{"encoder_arch": "vit", "model": "masked image model", "dataset": "abstract colour fields from 500 small random pattern networks", "train_examples": 101725, "image_size": 32, "crop_scale_min": 0.8, "horizontal_flip": false, "method": "mae", "mask_ratio": 0.75, "loss": "mse", "encoder_norm": "layernorm", "encoder_norm_position": "pre", "encoder_activation": "relu", "encoder_mlp_ratio": 4, "encoder_head_dim": 32, "encoder_fused_qkv": false, "encoder_bias": "all", "encoder_qk_norm": true, "encoder_layer_scale_init": 0.01, "encoder_parallel_block": false, "encoder_inner_norm": false, "encoder_patch_size": [2, 2], "encoder_layers": 16, "encoder_width": 192, "encoder_positions": "learned", "decoder_width": 128, "norm_pix_loss": false, "decoder_layers": 2, "init": "trunc_normal_002", "residual_init": "none", "optimizer": "soap", "beta2": 0.999, "lr": 0.0011, "beta1": 0.9, "shampoo_beta": 0.95, "eps": 1e-08, "precondition_frequency": 16, "max_precond_dim": 1024, "one_sided": false, "adamw_lr_other_params": 0.0012, "grad_clip": 1.0, "steps": 20800, "batch_size": 64, "epochs": 13.1, "lr_schedule": "wsd", "decay_fraction": 0.3, "final_lr_fraction": 0, "warmup_steps": 410, "weight_decay": 0.1, "adamw_weight_decay_other_params": 0.05}
Rows from block 10 of the encoder of a small masked image model, named by matrix and row number. Rows with one number belong to one neuron. Each number is 50 + 10 x the weight over its row's rms, rounded and kept within 0 to 99. All counts start at 0.
After each neuron's rows are labels from the 100 images, of 14976, where the neuron reaches its highest value: "top examples" is what is common among them. Only what is clearly more common there than usual is listed. The data: abstract colour fields from 500 small random pattern networks. In brackets: how many of the 100, against the usual share in percent.
# fc1: MLP up (encoder.blocks.10.mlp.fc1.weight, 768x192), inputs 0-47
# fc2: MLP down (encoder.blocks.10.mlp.fc2.weight, 192x768, transposed), outputs 0-47

fc1.57:68 54 52 56 33 51 53 52 29 50 38 55 60 58 41 53 60 54 42 56 53 47 46 39 55 40 48 46 30 58 62 46 27 52 58 33 55 52 45 64 49 53 38 51 34 52 65 38
fc2.57:40 51 47 42 27 50 50 46 62 47 67 59 49 40 57 57 56 52 64 33 32 50 45 61 44 59 50 54 51 38 59 39 52 54 63 55 51 40 50 49 62 50 35 59 50 53 38 52
top examples: mostly red (42 vs 11.7)

fc1.140:41 72 52 51 55 52 48 52 53 46 41 42 51 55 50 61 65 54 55 49 44 44 45 45 36 44 46 24 40 33 35 60 39 52 49 36 58 44 57 47 65 54 47 46 45 59 33 65
fc2.140:50 61 37 29 59 52 51 52 56 57 44 54 42 55 36 29 43 27 44 52 68 55 37 52 48 50 46 31 27 44 49 55 49 54 57 56 55 44 53 73 53 53 70 26 38 36 56 42
top examples: dark (25 vs 7.2)

fc1.33:35 54 53 71 57 50 63 66 46 24 54 46 36 81 39 42 49 57 54 49 55 46 49 42 62 42 45 62 69 36 47 59 58 65 63 55 54 49 49 46 65 54 41 46 45 61 39 37
fc2.33:57 54 47 50 49 47 54 47 59 55 68 47 53 51 51 38 56 41 40 56 39 52 67 39 56 37 73 59 65 56 48 42 57 46 52 50 48 45 54 43 60 63 55 43 55 73 65 58
top examples: dark (35 vs 7.2)

fc1.374:46 49 37 45 52 39 68 44 53 46 51 25 40 64 58 37 44 63 57 47 40 56 60 63 49 46 51 35 51 42 65 44 62 51 44 42 50 59 35 41 32 55 58 51 34 56 62 56
fc2.374:65 29 63 66 46 44 58 55 55 39 58 50 36 51 55 65 64 43 44 43 52 44 34 54 41 46 47 69 57 35 46 39 33 50 56 64 54 38 62 45 48 56 53 51 60 52 28 49
top examples: fine detail (53 vs 15.7)

fc1.37:44 52 57 55 39 40 61 55 58 37 54 38 57 33 64 56 56 65 47 50 54 65 30 48 34 57 43 64 22 58 61 44 36 49 55 64 38 57 56 46 70 50 64 33 53 49 56 57
fc2.37:60 46 42 45 43 54 49 46 36 63 55 43 54 52 38 47 53 49 33 38 29 52 59 43 54 49 64 57 53 64 54 41 49 36 38 48 62 50 45 46 59 56 41 43 66 67 66 45
top examples: fine detail (47 vs 15.7)

fc1.285:60 54 29 60 56 39 51 49 46 44 55 33 52 70 55 38 46 61 45 57 54 63 58 42 53 65 54 43 57 44 38 44 55 43 65 58 39 53 39 58 49 49 43 43 49 68 42 59
fc2.285:61 52 57 65 51 44 47 59 54 58 54 56 31 44 40 43 40 52 38 43 31 37 52 51 40 51 31 57 52 42 50 39 44 44 37 63 55 49 52 50 50 35 61 50 59 67 43 31
top examples: mostly red (35 vs 11.7)

fc1.256:47 53 27 42 52 68 54 36 44 45 42 44 68 36 63 56 58 52 51 42 58 52 43 44 57 41 51 45 54 35 55 50 43 36 63 59 50 55 42 37 15 57 58 61 63 50 51 52
fc2.256:58 45 48 54 44 50 64 56 54 33 58 49 29 55 56 46 49 60 51 53 56 39 60 50 52 48 60 46 59 47 56 39 38 59 55 36 52 56 43 47 77 63 52 39 70 60 48 62
top examples: fine detail (45 vs 15.7)

fc1.20:54 70 61 53 31 55 41 46 33 54 52 67 38 47 59 45 62 38 56 55 50 47 33 26 50 39 70 42 49 29 45 46 62 53 33 36 56 56 35 47 71 44 53 59 54 43 58 43
fc2.20:46 57 58 55 70 49 50 61 39 33 54 64 52 30 50 57 45 52 72 35 49 48 48 58 41 71 47 46 54 37 55 38 35 59 38 43 36 46 63 50 37 63 52 45 48 49 45 42
top examples: dark (40 vs 7.2); mostly blue (34 vs 13.3)

fc1.124:58 55 47 47 53 31 66 52 59 52 50 57 37 64 70 65 72 55 41 52 56 41 44 42 53 62 55 38 41 66 40 50 62 48 53 26 50 37 49 47 49 52 60 59 54 51 37 55
fc2.124:60 56 61 51 48 42 47 51 73 58 62 43 52 53 47 46 66 40 38 47 59 44 48 40 51 50 43 46 60 60 45 42 40 56 56 39 54 50 38 46 53 55 31 47 44 61 32 31
top examples: mostly green (39 vs 13.4)

fc1.652:45 43 50 58 40 36 55 52 52 49 37 61 74 43 44 31 51 38 55 58 32 43 39 61 39 59 38 47 56 52 46 42 59 52 54 45 58 56 33 54 70 35 43 64 67 49 49 52
fc2.652:46 57 71 66 50 56 52 40 41 62 52 52 44 37 48 37 63 32 42 49 58 47 35 51 54 70 51 52 40 47 44 56 40 39 58 38 50 32 52 40 73 44 59 63 61 67 40 41
top examples: mostly red (28 vs 11.7)

fc1.553:34 67 51 55 43 62 55 59 25 46 55 58 58 51 44 35 36 59 57 36 38 53 49 47 50 62 25 66 42 56 45 65 41 58 43 50 49 55 51 55 48 50 55 56 56 40 56 44
fc2.553:30 53 52 61 30 53 37 51 50 49 48 49 63 42 59 36 44 42 76 35 60 43 58 60 51 50 49 59 62 53 49 65 49 56 50 56 55 44 60 72 35 58 53 53 51 49 45 51
top examples: mostly blue (53 vs 13.3)

fc1.354:59 41 43 47 55 38 62 65 60 50 46 39 41 52 51 55 57 53 57 41 53 75 43 58 52 56 32 42 60 51 64 45 49 65 36 49 60 45 81 41 48 46 38 41 51 39 47 65
fc2.354:44 63 91 42 55 46 55 60 40 44 44 58 65 49 42 55 61 42 45 60 64 47 52 48 67 36 45 50 54 41 55 49 49 37 41 60 38 54 37 73 44 52 51 40 82 53 41 42
top examples: fine detail (35 vs 15.7)

fc1.633:55 43 43 53 40 43 56 45 64 57 41 63 47 49 44 58 70 73 49 46 36 54 33 26 62 57 50 53 62 64 40 48 43 52 44 42 37 49 57 49 49 33 45 31 56 52 39 47
fc2.633:57 57 39 44 40 42 56 40 65 55 72 45 56 47 61 35 54 40 56 65 65 55 48 43 36 42 35 43 46 53 58 56 40 45 41 69 49 49 46 47 52 53 69 37 47 67 30 37
top examples: mostly red (29 vs 11.7)

fc1.50:62 53 46 60 57 48 47 49 41 52 59 60 65 63 56 41 51 37 38 56 48 61 67 59 54 55 52 54 74 65 31 51 56 31 45 59 48 51 54 43 57 56 62 45 40 52 45 41
fc2.50:58 34 41 49 46 51 38 69 59 30 36 46 62 48 55 54 58 44 42 54 54 63 61 65 47 67 51 40 46 47 46 59 43 38 48 57 58 62 56 51 67 54 43 46 38 46 43 59
top examples: mostly green (32 vs 13.4); dark (25 vs 7.2)

fc1.629:59 40 48 53 43 65 45 54 54 49 36 63 43 56 40 50 54 57 42 43 48 42 43 43 63 57 36 54 38 60 38 31 34 49 56 39 54 57 37 41 39 53 51 52 54 48 42 52
fc2.629:44 39 54 32 47 43 48 32 40 32 36 63 55 56 57 46 46 59 51 46 46 56 46 43 57 55 38 27 32 37 54 56 48 55 57 46 40 46 47 51 56 43 38 58 45 74 55 52
top examples: dark (57 vs 7.2)

fc1.172:47 44 43 51 47 50 40 75 37 51 48 41 40 78 42 33 45 50 57 45 43 46 55 52 49 38 51 45 54 49 36 58 48 27 45 38 37 52 53 33 39 28 42 47 44 50 53 47
fc2.172:44 69 65 65 62 49 44 46 57 64 36 40 36 47 56 43 51 70 42 59 50 50 54 68 50 40 58 39 58 45 58 50 51 58 51 62 56 77 41 44 53 53 43 46 56 47 57 31
top examples: dark (79 vs 7.2); mostly blue (54 vs 13.3)

fc1.426:63 53 47 43 51 64 33 51 24 39 49 55 61 50 55 55 43 58 49 48 47 49 53 56 58 44 38 50 21 57 52 50 57 43 49 59 52 48 51 50 51 49 54 54 43 44 59 63
fc2.426:54 61 55 67 54 59 46 60 54 43 39 42 44 50 54 55 61 30 47 55 55 41 55 50 47 53 56 69 35 64 48 45 58 34 54 53 50 34 53 47 47 47 69 39 54 59 31 55
top examples: mostly blue (54 vs 13.3)

fc1.646:28 41 59 56 48 46 63 38 57 38 46 47 45 52 54 59 38 72 31 43 52 51 39 58 58 62 56 54 56 58 57 48 51 61 45 58 41 75 47 68 53 68 56 54 40 35 38 54
fc2.646:40 30 55 70 48 46 47 58 37 51 54 54 33 57 58 49 62 29 70 65 39 47 52 62 56 57 54 50 50 42 50 48 41 40 35 52 43 45 48 59 43 64 43 53 68 58 66 49
top examples: mostly red (29 vs 11.7)

fc1.238:51 56 40 60 56 49 53 44 60 41 43 53 65 57 61 51 53 31 34 56 36 41 37 54 75 68 53 52 42 60 57 57 68 52 58 38 61 36 33 42 47 48 55 42 63 59 50 39
fc2.238:49 26 61 23 59 56 38 46 45 39 39 50 54 48 53 49 44 48 65 61 40 46 45 44 53 47 38 41 55 65 60 39 56 52 56 54 54 53 58 44 56 55 40 34 54 57 72 75
top examples: dark (28 vs 7.2)

fc1.111:49 44 38 35 39 45 59 43 36 42 43 57 40 37 42 57 61 58 26 65 55 30 58 45 44 56 53 20 62 61 50 58 41 42 54 48 51 64 74 55 46 62 70 61 63 46 36 83
fc2.111:43 65 48 45 49 53 41 50 65 50 61 49 52 58 45 40 48 50 62 53 62 56 45 34 54 47 40 88 56 29 51 72 58 58 52 57 45 35 51 48 51 71 46 49 67 30 65 22
top examples: mostly green (58 vs 13.4)

fc1.141:40 54 51 45 48 56 34 45 40 62 50 55 46 52 58 43 49 40 51 42 61 39 55 57 54 67 58 67 49 72 29 65 71 49 54 42 49 83 30 33 50 47 43 62 59 65 62 48
fc2.141:47 66 78 52 44 49 45 47 34 48 34 63 62 52 47 67 50 62 51 41 56 46 53 52 41 47 52 51 57 66 37 40 45 53 51 50 42 50 42 55 40 39 50 38 43 53 55 66
top examples: mostly red (41 vs 11.7)

fc1.87:39 45 53 39 33 49 35 40 43 52 29 64 50 64 50 45 55 57 31 60 47 63 44 52 39 44 42 52 46 38 55 39 48 50 59 67 46 33 48 60 55 75 38 55 62 41 53 52
fc2.87:32 58 64 39 48 57 43 28 41 35 59 58 42 52 61 52 50 46 49 49 43 55 50 48 50 48 61 39 50 60 35 41 57 69 28 62 42 30 52 68 65 44 50 32 43 45 43 46
top examples: mostly red (40 vs 11.7)

fc1.23:56 54 47 54 45 56 49 46 42 52 55 42 58 55 36 46 46 43 40 48 43 54 55 36 53 66 62 62 49 44 47 52 48 67 57 39 53 32 42 83 67 55 52 51 65 49 44 39
fc2.23:51 61 30 29 76 48 49 56 72 56 60 48 69 60 67 40 43 57 63 51 60 42 54 36 54 61 26 54 57 40 51 48 48 51 58 37 44 27 47 49 71 60 29 43 60 72 52 40
top examples: dark (31 vs 7.2)